A small encoder-decoder image transcriber, trained from scratch.
Model: 7.91M parameters, 32-pixel images, encoder arch resmlp, encoder norm layernorm, encoder activation star_relu, encoder patch size [4, 4], encoder width 192, decoder width 256, decoder layers 8, decoder norm rmsnorm, decoder activation squared_relu.
Rows from block 3 of the image encoder of a small encoder-decoder image transcriber, named by matrix and row number. Rows with one number belong to one neuron. Each number is 128 + 32 x the weight over its row's rms, rounded and kept within 0 to 255. All counts start at 0. Numbers have three digits each.
After each neuron's rows are labels from the 100 images, of 14848, where the neuron reaches its highest value: "strongest on" is what is common among them. Only what is clearly more common there than usual is listed. The data: short English words printed on busy colour backdrops. In brackets: how many of the 100, against the usual share in percent.
# fc1: MLP up (encoder.blocks.3.mlp.fc1.weight, 1152x192), inputs 64-127
# fc2: MLP down (encoder.blocks.3.mlp.fc2.weight, 192x1152, transposed), outputs 64-127

fc1.23:216110161133161075128064128053128128128202128053113128061144128128128128094128112214057128128128086210128151128128188182087128128092120135128128128153159152170115128128128130171160116095128128
fc2.23:114166128128128128154155084178179078128113084050119124128128098128091128082090128077128103162128128178128176128104128128217152135218128132184128128128191168097103128133130090128173138128075150
strongest on: the letter i (49 vs 22.8)

fc1.128:128128179128102127153154128128128141096128140099128120072113170109128231128156128128128128154128128135128128128220149128128169171155128131048223151128104080135186128128076085087128050105186208
fc2.128:128161131128128128128115194128128093128164128128128128082172152073128128128056128128128106190147128128128128128077128110128128128077255128128132128109157197128128116100128128129144097128064188
strongest on: the letter c (31 vs 12.8)

fc1.28:214182144117228128183143128128128143144128186168128128128121128128057128096128128128128128128025128128128038128128128087128128128128117128214128156128136128128057185085128192128128128142175128
fc2.28:128047128103048128090152128062128128146128128191162090128146134164128113128174128128128128093087128128143128075128121205171104080128105128089100128128192182128128128128128128128128128128128141
strongest on: italic (76 vs 45.7)

fc1.520:128128176155150101090141061116128131138128128128128149128064107164109153176065128128106128092041093191150145128128177128128108128101146131160128076078146128128128186128117128128128128146128116
fc2.520:128120128164128083125154098126141128166106054173128128128118128071142128128082164128128128128128128142128128090115128135128133128128050076126128099128047126124128080088128188128128158163073108
strongest on: the letter y (31 vs 5.8)

fc1.150:128115128128128170083105128128098189169178128128162128054108141128128086128113128125116039131182180119180128093128118118095128128076124128142127038075128156128128128128128174141231128085155135
fc2.150:124128128127077084098128128128146122047128184128128128128145128128128137095128128156188076095111128128128128128128128128070203128128089128128128128148128128128138128053160153080070168068128053
strongest on: the letter a (70 vs 34.9)

fc1.237:128147038173128128128128142128128135128128190135000032102091128128128176127128163127110128128209128128128152128128131153142128182128157125082152128067145128215128128157221153178157068128109128
fc2.237:128128128123065128128205037144128128128128179128148112128087128121141111128128095203128194108128141128128128113128128095128116128105128112102133173128167066128168128128128162128143158128115128
strongest on: bold (80 vs 46.2)

fc1.168:138047132092118128128128158116172098128082128181161081128119152128151128196125133128128128022096128128128185117121086170128046144129128117143128082131115165131128118128154063160062151102190158
fc2.168:155078179126084136080101128155128174128088184112170180171128205128119124128125173135197052128117128128128128115136128117138128183128128214158121117128069128128100086134128128128068128097121115
strongest on: the letter g (35 vs 10.2)

fc1.368:117068055117126128075097102128128106111137189128128128093073128128128150128128061128130181128147136128123107128128139137128128123082128146128089128128103128113128128095125106128185078217165128
fc2.368:140128176139128050211128128128128155158128128128128128119147191131128045128128128128145128128128128128104101114128128058128121172130128108145151128128128093130128198128176128128176144114187172
strongest on: the letter s (39 vs 16.3)

fc1.353:128128116141105126145123165128128145128174155128065103128125105114128128128128097128100115133083095205206128128128200128128128128095058170128138111128082116128142109128096155128128128083128128
fc2.353:173128128170162096128128128128128128060128128145166179133128084128125101130200128128195128128128128128128145128128144095028128133128180128156147128188128143128083227179130128163075128132169173
strongest on: sans-serif (87 vs 57.9)

fc1.12:164165128128128128055128128128113128200080128128108159106078160090097128128166128128194103128138152128128128128099128161128128128141151178141195128102109144128042128051128128123157128128100128
fc2.12:128128128128154209170128128102117041128128128128138214128149073128128107128128128128139128132128128128128128128063167222128035084164247128128069128128170128128128128128128194128098222087155128
strongest on: capitals (70 vs 33.3)

fc1.82:106128150064109189021128113123128128164114091128128128167107112128135116128105131128128128128137128128128145126143128187128189109153164149128082112128128148128128128020117109112128128128062128
fc2.82:073079128060195128182128102128130110133128137068128149128128128114187138071183128131128150105056133171152142121184128128214126102112141128111065211128099107128128128182147128103128109038167128
strongest on: the letter l (68 vs 22.2)

fc1.61:128128128178149123092128128180128128128128075115051128161075128120128206128128093128128020128128128128169128107128171167138206107159128101174128166128120175093128121128059163128128128128128113
fc2.61:094128128128123144172128118128128128151128128087141128088105128155128128128128128188128174128064128118128132128128165128128128153185128128144131146128128128128128128128142118128139128095127128
strongest on: the letter h (35 vs 12.5)

fc1.187:128128128177078116128128043131128128178128170128128119092128161128231128128128128058098142128161128141227131135128128128128128154147147128107144109128121128128145089128208200064038115128151173
fc2.187:164128128195096189128128156161111128180128128083208172120203098137097128128198128128195128104128128135128128102128185114128105128128128090088108128128128112050128120071194128128128078144078081
strongest on: the letter o (60 vs 33.9)

fc1.124:128128128128128076034128061204128128170128128128128098128128128170128128153128128128081128139128154043128071128176206128119128128140130092134206128128128108128128128140128118128064097128128132
fc2.124:128128128119153159128128128098042128077128050035128128016128128128124128233211206128128128128128128128154128128128128128128128128128128100128128134128128128128212097134142128128121128128128128
strongest on: bold (73 vs 46.2)

fc1.65:128128128128137204062128106128082191136153138120135128128138193128128041128076161128120120128199128128128135088138128109128128141135044128064171128128128128194174095128164128128078128128128128
fc2.65:141128129128115128128128128128128093131128143128128128128185189099128128128172128158128089128070085128086128109106109128171128128189128128128228091128095128128048166190128187120045085164134128
strongest on: the letter l (49 vs 22.2)

fc1.309:012128157110128131128097128128122128161111122128166143136095128109128113128157128194128211128065105128160185140128112236170128128100128110071207128152140128072128168106121156125128128128180128
fc2.309:128187128128062128128128172094191140117128177128120159147137128129128128128128146128128128168128128128075128071128111140128128091128119171128135177107128092128173163112123128106084128146134120
strongest on: the letter c (30 vs 12.8)

fc1.52:124171139102171088152119128041148111180128233139084118128169173145128144111059128051134128128128180128128160088128128128128172097118128111166128128150190128128126128128156131168128128151128167
fc2.52:128128192129066151166092165123106128128069167195128128126188052147100128146181103128099124128128089075133128128128092128128128099128098051170110075057128128128082154128140128128121128127101152
strongest on: the letter l (46 vs 22.2)

fc1.733:128128098128128128128083005115067151168105108128128173191128128192152140128101128140127117128128084128128121174085128202161201128135128080128135128072156128128149060070051128175129053128128128
fc2.733:155128128128069128128128128128112104128128128135128069207128196128164128128068128128077182076057191128128128134126063036159128128215128128128128104139089105128128128128132128151114211113013107
strongest on: bold (75 vs 46.2)

fc1.725:130092113085067128128021097139128128058158090187128128128128128113128128127130152095149128128128128106128128194128128148128151076128141159085122132128128121164122128179128128075232128128172128
fc2.725:055128063078128128140112128128128128107128050128092119139128127109150097171112169119128128135128128142128216128131146128175128128128104139128128128128115155128137128186128128128128128128162091
strongest on: grey ink (40 vs 7.7)

fc1.734:164128128200128128171128099128165128128128148173128128128085128128154128128128035128159128128127103124128128128128128128128150128128128163128128088168083191230128128128128088128128128146128059
fc2.734:128203183070061128128128128154052128153128128123131128128128075081128058128128128128128165128036128128128128055093128128128128128128128128145128046128128128128128091194128128128128128182160102
strongest on: the letter m (31 vs 10.1)

fc1.740:071128128128125127183050133128128151215000128139128111063128124084098128128128128128137141128128128147128128128128128065128128015128128128108185128077155079128128128128128079128160050108055128
fc2.740:096128128101128185128154189175128128128242208128128085128183128128135128153185121041128091128128128138128116135177131128128128113167128128129166138128077128149128128128128128128128128162159135
strongest on: the letter c (36 vs 12.8)

fc1.161:135071093116119128070050114128114128044103128121128135128128128154128128181160085091084115076128128127148153208132105124128156106211128170122200128128128128128145079128082128117182128147128174
fc2.161:126128071134128128185128128117148077128134124163128128103255128150096128128128113128199128128099035139137128121128160160128128128107128128128148128128183083219128140128128104168170099125128128
strongest on: grey ink (34 vs 7.7)

fc1.210:092128074128119128114128128128128128089128140100105128090074128128163128128128128125121086165128128079128128145045083089070143128128193194182128111128144082128122128128128176167215128128128128
fc2.210:128128026080180128128095125112128128221128128130128128086128128133128128128128081111128128108187128163102240130128132128181128128128128128115039138128185090128128188128111072102128128128128147
strongest on: white ink (34 vs 8.8)

fc1.482:129128121077180092128128077058135164128128136128128158179102150114128063128124128128128149128128100138196128128161142128136126128114100083128086140128134128128132117128086113152128162098190128
fc2.482:171128128128044123053128128131081128128080128152128151128196128099128102133080164184110128135143175128124128128114128161121128131160128110154128128128148192065091166128128128125135167152152146
strongest on: the letter i (47 vs 22.8)

fc1.90:106156102128107131128128116128109192128122128128201053220128101128128128121166128114128154116144076128128128170074128128128055149108119130118166128128083214166115128130101128155128111187111128
fc2.90:128128128143128128128201128128128147128128134152128128128128143053128057018128022128087128128128101100128118086108128128061035128112128191128023097144189128128128128128128128128128128136089128
strongest on: the letter m (28 vs 10.1)

fc1.766:090128130128130128128128128091163128128027130128177110064174128082128128144083142097128059128178128128129128128128128136146128097082184119128128128139104093128128140128128120128236158081105067
fc2.766:078108128128128128128128128128184128128186158157203128163126128104128090135161055104147149128128137192138100060176128128128116128128174128082128128092140128128128128071118128128128128105128128
strongest on: the letter e (87 vs 35)

fc1.485:128128054128178128128128128199128128095128128128128128128128128163155128128128128128128128128128171128128128128087075128118128128128128128128128128172133128128140128102129128131128128104128128
fc2.485:124128065152128095128128128128046128128084128128241128128128212136128128128128162128118128128128128169128128128191157128128128128128128128193128128128128070128121128154128128160181128147128166
strongest on: the letter a (63 vs 34.9)

fc1.218:128128085128128183192129109136128128148128071183174142128128094137128128069097015139128128128128170166177116119089128135128128128165159091128128228141130128123116128199115081128128136128128123
fc2.218:189118128180128128128128219128128128054128128128128105128128128182139187128128160099189128000128128128128128128128128065128128119128177188129184128128128128162128128128128103201128128128136128
strongest on: the letter c (34 vs 12.8)

fc1.379:128152178128186076163128128084128183128119199237164128128128113174128128128041128128128128153051128128128128096174099146128128160128145128132153109016128128128108237128077076192155168128062128
fc2.379:194123128102030144128128128022099128135193128128128128128184121146128056128128128139051128128155131128145085128128128133182128179128128152128073128128147233128128128165128128128072099128137128
strongest on: italic (72 vs 45.7); the letter l (60 vs 22.2)

fc1.363:128117119128128170128117128148128074095103128128184128159128170128128128128210128149096128181128128128128128128128151038089128128128128173128130128050128079128128128128128128077148080187128168
fc2.363:128128124058128128140128128108128128128128128128128117128128217205128123128097128128157139104050080169128128128115128128116073128128128128128149182019128169128128128106151128116128186128121128
strongest on: the letter d (37 vs 15.1)

fc1.706:128128155128128099142148105128128128128162128126128128128128125144081032128171140173174128083128128042167128128058128128128086128132128128128157128128059128128128163128128107128113186095128239
fc2.706:005193128078118128094130177128111090142128136112128174128100128128128128128209207128187128128128128036128128124128149202128146128128194141128078097128128125128128095128128128161128128128135135
strongest on: italic (71 vs 45.7); the letter m (35 vs 10.1)

fc1.249:065059107128191128175071128203081115126112076193014148128128128181079128128128070128128069128128075128102128128128128128212128115128128179078128146173128128128128129098134088226072144128083128
fc2.249:150128128207128128128147128154128128078133207065209128088079071119128128119176128080188228085128181128128128128125128096128115161128166128128136192128128041128081128038128189128120104128128128
strongest on: the letter e (60 vs 35)

fc1.732:128075128140128151102110098149101128128128228128140118044128143087121128114133128128157124152061148128131128128151128128128157084128200167128135169087128128126128113163128088128128128148151128
fc2.732:153202141128197165128133204162128128152128103149130090128108182137187193128128179084068170128128079148128128128128153082128128130168204128164080128146098128156087204117103105128109140128118070
strongest on: the letter s (38 vs 16.3)

fc1.7:159198123089139089108128128178128128108128104161125128119090160128189128148128186054128176094039066128136128186128131128128128128128128066128128128068182153128151128128128128120128069128169128
fc2.7:128128128036128128155128128057128128099128128128128128128236175136128128118128128114120255128128128128128128128128120128114127128128096128125128210109128141128207128060149128112128078128137063
strongest on: the letter w (31 vs 9.6)

fc1.103:162128089143128128103128143128128128128169202158128120128085130146004128155128139115101054128174212128095128128128134190128214158128128128102128128164128128141148128144128176128128128151128174
fc2.103:128134126146117138128161128128155128071128128128128118128080041134139133253087132128128128128128128119194134078086108128066128117128128159128065128128128128199128110128128070095128128092128147
strongest on: bold (85 vs 46.2)

fc1.147:151186128128128076128139128128128076128167073122128128128194128151216151128128066147128098175128091114129128187128128161167128125128128080128117128098191026128109126130128128128128127128128128
fc2.147:128190221055128128128162049128167128078097086128184128168128110128076109128125128075128255128128128068128128128128141115137128128128204173128108128128223128128057179128151128128128128128159128
strongest on: the letter k (33 vs 12.1)

fc1.303:150145126128128108074128127137128192128125128107120128128083128022128133149128136128124152066128128150128128006158128200186128128128188133128085125128128118128128183187128183128158128128158138
fc2.303:151128128128143124131128197099128139060067160144128068134074105173128071165128128128164128128115128093107128121128145128128139166128128128128128095128083110190128098193065128128105197118139177
strongest on: the letter s (41 vs 16.3)

fc1.78:098071128128142142128113126110199128128128128054128128056128128097128203128128128128128128185128221128115128128128128172128128163092128160063128113162180244128199128184128128128157213128128182
fc2.78:104128069085128152142128128119127128203128128216177079202128128171128128128114153128067128026177205128131128150128128065180128154182068096166128128141047059183128128128128128163128144128128104
strongest on: the letter s (40 vs 16.3)

fc1.526:128128116084128128128132128142137128184099107128148128128079130121128128199128128060155060128128087176089128128188124162106150171128128179094128248128128124128128086202071128110113128159110062
fc2.526:128128138128128128103128128086097136128099095128128128139128128140128144128128089128054082166150128128128128128180128164198128188128116128128090116128128155156123128128094128128132114141100128
strongest on: the letter t (51 vs 23.3)

fc1.283:128042214136195128128128054146177125128116188063162128128128128144159128128128128128128079046128128128128166128128129128128156090107128157128128129046166101205196128113113132142179128145128184
fc2.283:169125083101167082086128079128204062035128128128128132050128124128128128128128078190128128151143104094119099100218127189114128128131128128154128128161128089128128187166128128199128128128128128
strongest on: grey ink (27 vs 7.7)

fc1.313:048080138128189128108140122128127088106172152128114108128152128186082135123141128085128128119128128128128128128128128128130128128181128128128128172128128061182088072105128128142128128071085128
fc2.313:161128149130087108128128128192128128175117128117128082128155104128128128128128131115242128100128187128128128128139074128128128128118128183067086128128169157128128147128128128159128128128054115
strongest on: the letter c (37 vs 12.8)

fc1.130:150142150081164129128128148131128165116131128056147091128128128128141128110172166146128105153118102210156128179189128173091128093166162173095097090128169084188128128145128048128181116128128133
fc2.130:128128119128102128128001128128179128128128128128128127075128128156128128127128103036128119184095128185083128128128128122087121128155127128102143128102149162128128128166138104132128160167128151
strongest on: the letter n (45 vs 22.3)

fc1.116:173128133143069128115128128100059119128128142128182128076128128128182128065128128086118129164149128206129055128128128154031128142112128128102128092137175145129106115128128060128128128162128128
fc2.116:152128174184128128128128128128128128069160128033128128128113128181128124128128147134119206128059197128128156128104169143124150128188177128145132128164156143133128075168128242156168168170123128
strongest on: the letter n (46 vs 22.3)

fc1.323:142128128128159128128082128157149143128128121128099095128150082128128128052128208128216128128143128128128128094216065128057177128192128128128128128128077123128116128098128081128128128128115128
fc2.323:074128128145128128128128128088128128071102128128128128128128128128128128128128028128016128128066166128128113182128181186186128128128061085159128030128107128128128128128120128121128113187128128
strongest on: grey ink (26 vs 7.7)

fc1.293:128063048106128191149128128156128128208135132096110128128128135200128128122128128072111128175097128087128106128078048180165173173185077222128156151084163169130105128104097158176128146128170134
fc2.293:072171141124188128127128150128095128128157136128183116182129172079142128128128064128101141109128211158128128212195099128128094171087128071182131128139099118084128133178128128139153089128128107
strongest on: the letter s (57 vs 16.3)

fc1.424:108128128127071128128168128128155128143213128173128091128128103128128169128113157143128175128128128128128128128145128128128116140115073128128117128128037128135115128144128128057154128170128142
fc2.424:094230128128131128151128167170128103160128136052163128091128128128138085128128169110128128101141125178112205089156138128128128106128162140079067128009133131099174128128128220128133182128129129
strongest on: the letter e (61 vs 35)

fc1.559:128128128128128128126128061188097131145197198071137203128128092128151079128144128135111128178103128128208091102096128128128127128128057128126137155128110128113128097138128128128195128154128136
fc2.559:059128092128121103155128159128128157128082128156128128128167146128128128076183128120104081211098128128128115091128139163077121159128128175128128128128131129165052128167128128142184169128235155
strongest on: the letter i (46 vs 22.8)

fc1.584:128128128151128141128128117113128122172128167128101088128105116128092162080136128137115222078147128128128128217136067128102123128118096203102128109128145107112151128128063128169167111018111136
fc2.584:080128195128128128128139060190164128128157143128149128187128199128161156128151087080128074133114157128123255104104128128128128128185108171128161136068152122140128128105155128135128103122106184
strongest on: the letter g (44 vs 10.2); the letter s (44 vs 16.3)

fc1.438:128128128169128128128114128156128128128128128128128128128039155128128128144128128128128128128168128125128128128128182084168158128154128128162197128128128226175115128000128128128128128061128053
fc2.438:174131128161128128128128132069128128128128128128111128128128072128078073128128128128128128128128128205128184130128215158091128128092149128128128128128104074103128079128128178128059107128150120
strongest on: the letter w (31 vs 9.6)

fc1.337:221174128128128128128128128129128128166128128107128128128128147128000128128128146089128128128128087128128064170188128128180128128128128124173128162128128128128128125217099128128128128128092128
fc2.337:128128139116128128108143128054128128128135052150082128128114120143096122128095128128089128118068212128160128128128128197128128176128128146107058128128034128128167091150128128128128159128042128
strongest on: serif (54 vs 25.8)

fc1.406:240128037128128128128137128128128195186116128128128158128128128128128145128128078128128128178128128088095128128128166128128128088128061118128128128128128128155128128128213128128128128128128128
fc2.406:097154128128128111040198128128128078116128128094128128128128140128128128128128128131128128128128128164151128128177128128128128128163128128211128113098128128162086150106174162128128072128128128
strongest on: bold (78 vs 46.2)

fc1.542:076112078157182132073169128161128128128128118190128056127165093085081160193162128142114104116146128128153095128153139128128128150128128111128083128170124108145100128138069128098122128130122111
fc2.542:134179072138061179186120079200109142128128067142033128128128166119096127129177128188128128177084128128133056128054128128092126128128138128128140131128108128113093128147125140128129160130095120
strongest on: the letter k (41 vs 12.1)

fc1.35:128094128128128092140027097128128128083128163079093251128138128185128124128160128161128128128128128128128125128133128124128128112128128128139128093128128155173128128128128128211128128150212128
fc2.35:174128128128128128128096128128128128128128200204128128162128128128128128128094179140128101128201128190128128131122128128164099104209108081128128106128208141128128128199179108059128185128128128
strongest on: the letter e (64 vs 35)

fc1.380:128117098128128128239095205121161128061128175043100128128128118011128128140128128128128128128128128128194111117128160128108128133148128128125076184128059128128128189138128198198128174128107128
fc2.380:083128167131095098128128128128101136131128128128128128156080143179128128102128128128128128128151128233151128180084182128128050128128201132093065191128128128019128128128128160128128128105117128
strongest on: the letter s (40 vs 16.3)

fc1.230:128128128084128128128128093128164128128134133128128081128128087128128219169116097161128128138128148128120088141128128098164139074098128172110073128154128067110167128128172043142118128144128128
fc2.230:128128128128121128109093086128123128034128128128128128227131126128128075090049147061058128084058129090094128128121128128138128128159128128128198137107128128128128128200128128165089128128128196
strongest on: white ink (25 vs 8.8)

fc1.749:157188128128128044225128128128150180128128128128096200128064128130175128128128074128128128128128094128128128128128128059207128050128109128128128106128128128128128128157128130128128110128164128
fc2.749:055128128097128128128128140128128128162128128128090128156128135174128063128128055100128128128128189128128128128128125128128128081099148128128128223128128128163103128128162190128128128128131128
strongest on: the letter o (64 vs 33.9)

fc1.156:154128091197212128128148164206184128128128128128128128128084128128096180128128129128128153155128152165128128211061119128078128128094128128099162074163142128128128128176128055094103108124099107
fc2.156:120163057128128177170128128128128128128114128128128128128158128112128128175128183128116128128097128161128146128128218128104145128053128157128128128149128172128128128187128163128103105055128128
strongest on: capitals (61 vs 33.3)

fc1.358:128128087114128161155128114138148114157105128128154128141205128224197128160168128110064156196165128142130128128119128076180147160128128128128128128162083128165128128119100136166077196052128132
fc2.358:128154128211128128132119128128118128048182084128127128142076077128128128146128128128115166069162131140128145188189098147128128140128128148107100128071148128055128140066128128096128128128128128
strongest on: the letter w (30 vs 9.6); orange ink (26 vs 8.8)

fc1.503:089126137101122131128170128128135165138128109072128072157100150123148139143190083128111096128135157128128119164128128154128128215128113158124170145128085125151169136144131133128144166096203128
fc2.503:128128105128128102124128087159153128146128146162128133128140128166105130128128128128128129128212094128128165107091128128128150128107128176128190065171128181128103128124128134141141128128128128
strongest on: the letter g (49 vs 10.2)

fc1.295:128104128144184061124140046128098128128147128128069128091128078128031128128129103128128128076128128128128122103159128137128128128128078128091107098121167128159130128128141128128110128102107128
fc2.295:128126231128128136122128137144101152128116100054128074128117089128160128197128128128128128128154248128128128074128128128128164128128086178128188127091128128124188128128116128128128128128128128
strongest on: bold (73 vs 46.2)

fc1.453:128059128107126141047123202128197128106103128128128114172146128128128128162138102034128128116128126070128128098184128128128128128067148156128126153169128128128123183164128118128128198129181128
fc2.453:128196128095189133128128174153128128128133128201128128128081092081152128229158162117128146113128140128144128123143128128151128096136153128128128102128128128128128104226128103128089132099128079
strongest on: the letter s (58 vs 16.3)

fc1.338:128124166203128128128128118128097128163128128128107110024128128127088051128164128209128128128128175041128128128128173128128124128120176128200239128140128099128119128073128128128094212132147175
fc2.338:113137148092073089128128128128128039128128128128069128128130115104166128128128161115191147169138128128128128110075128164128128128128128128128128128192102107117128191128155180128128128128068134
strongest on: the letter m (29 vs 10.1)

fc1.248:125103128187128128092128138128101080128156128105194128128128148094158128128097139128128108096116128128109139109148128128172101156189128132128109159128167119128192128189190202170128117128128117
fc2.248:147128115052128128128128133215128125150057097128119128128128134139090126079128122187128128200132089158163140128128119128089110144128128128128146128107103106117102128101128128128131106107128192
strongest on: the letter i (48 vs 22.8)

fc1.710:122105225124128128145148148078146128128128118128138122107120190073128128129124121130095128115080201128138128183179187128128125144157103158128128128128128125128128117118096128146128121085128159
fc2.710:050128119128100128101175128128153223128129138128128129040128128128128129128093105111176128128161128130128157132076033128192101119128135128116094128109112163048164128128136122128169078102107128
strongest on: the letter y (50 vs 5.8)

fc1.417:101146128128106128128142132128128128128027128128142096086128070128111133128090128144128128127074105152147128128128128109030124106183130128128104119076174103208103128128128088128196128165091161
fc2.417:080128128157118128204079128128128058128128128136128099157151065128128138128160128104128128133128128193128128072126146128019128177188126128107231163051128128128128128171188128154128254128098100
strongest on: serif (58 vs 25.8)

fc1.430:093123167073138126128128183128119128062128079148128156075093119128150128043128128132128160166158125128130128128167171177088124092126068128128165138134128128128128048128089128128168128128079193
fc2.430:128128128148128128057116199128178123128142136128128128102121128228128128072072156128104129128118184202128128128102113179093168128128128113128151154128128128075128128083075128170128212106128128
strongest on: the letter i (46 vs 22.8)

fc1.538:122128092211084128124128080099128128128153141043128121150128079147062154189125128148120120100128128128129138060071133128128124128173128132156135108190091150152128146128049116124201128124128128
fc2.538:128098128069128128128128128128083128128185126110095128131132203128128128128133128128128128109128130128128107128128128128216128120128128169105128128167128128128128146128199133177128128128128128
strongest on: the letter e (61 vs 35); the letter s (35 vs 16.3)

fc1.760:144128177146117166128164175128186128128128128197179093080128128160088103129055133133178017137128128128128128057147034128128146128157129149142128194188106045090088170129156156241188128144128128
fc2.760:128128159128128128128023128141128187140128128071131128128109139128128060128111142128078196119128072128128125128135086129128111150128128128072128108138178128128128128141123159128128128128088116
strongest on: the letter c (34 vs 12.8)

fc1.111:135128117048092120128142128128179153255158079128128137128128128128122139128128158128084131128128144158097128128082128155135119128128080126122158065128142128152128135128083155128232084090128128
fc2.111:150062185074161128128137185132194128128128128128132133128128205128083128128128128114109128028161128111128128128060128128112128083128131128134128128173107128128128128110128130190136128048128128
strongest on: the letter g (48 vs 10.2); the letter s (42 vs 16.3)

fc1.720:118127182128161132204128106107102053167128152224128128086128173155128167128107084112078148072097166075145135116132128126146114128130128128131128121100159128133182128057128155128108124176128128
fc2.720:128089128140128089128143224128128129136128128119128068152083091128128140173128162106128128163128123128110128128128128127128128044128128128128128142112128128105128128230128128054128128128121164
strongest on: italic (72 vs 45.7)

fc1.697:128128112128128186255043128128128080157128128128086085135175116128142164219128128128070128158128032128128128128128128128164089132192128128128128128128143032128128141083128062126128128161181152
fc2.697:128128155128128027200180128128128039128128084148128128191149051128128128128074210065128128128128128128128208128128128040128128128128132128124074128128128110134157128128126128128128128128128128
strongest on: the letter w (33 vs 9.6)

fc1.372:167217111159119157086106129128128106128054128128128179073066065140123128093173128128128093159123128128128128173128104128183093114126115128118133081128128128128137128065156128157128193128128185
fc2.372:128128128128148128128128131128176040101161050123128177128100059175128128063038128197128128240128199209128097164128128128127166075128128128128141128128142128128079128128128173255101128147128128
strongest on: the letter h (30 vs 12.5)

fc1.484:043084155075099128128128128071137153134197128166128100128118128080128121104127155128128186128106128191145128128128172128128193121114102130076128086125128122128163128149134128128155128128128160
fc2.484:128128079110129128191128112140071144128019191128128128128204128153236128104188145153056125128128128128090128105128086039128128157077128128128145128128120117085128151128128128167128128128128128
strongest on: the letter l (60 vs 22.2)

fc1.57:128128128118124224064072128115194128114184128155128128066199128173136128201128128128128121128193128128128123128128117128152120128061074190149179093117128095166128096133101128090142142139132128
fc2.57:128161123128080127128143128128096090128178180128128125078128111128128152167128101172128128128079128148128128131183128089128128192133177151156093126125082042128113111180128093191199000128125128
strongest on: grey ink (32 vs 7.7)

fc1.11:128128143101191137082119128128086128094142128098128079151128110128133128135077177062100144128108128128090137128140128128150136109138137165137066128119128091128128118125131159128032128158128150
fc2.11:128164142128082127128128167150160133190128093164128145149114124128128128128128153135128085128215128141157175128128122164151102128148111128128140154163216130141127128103141123128128128036082096
strongest on: the letter c (57 vs 12.8)

fc1.140:132128128119134128151166130089112128128128159159142172128128167134183162160128145139109111087093225148199128197142163128100128179109086128121150128098145128128128097128090128128128128082128175
fc2.140:161117128120096163128156145128138140141168060170128094128128148187151128111128040102054146026146128109128180066142078187187128186128128183133128072174116104156128117071128146129128153053128128
strongest on: the letter y (60 vs 5.8)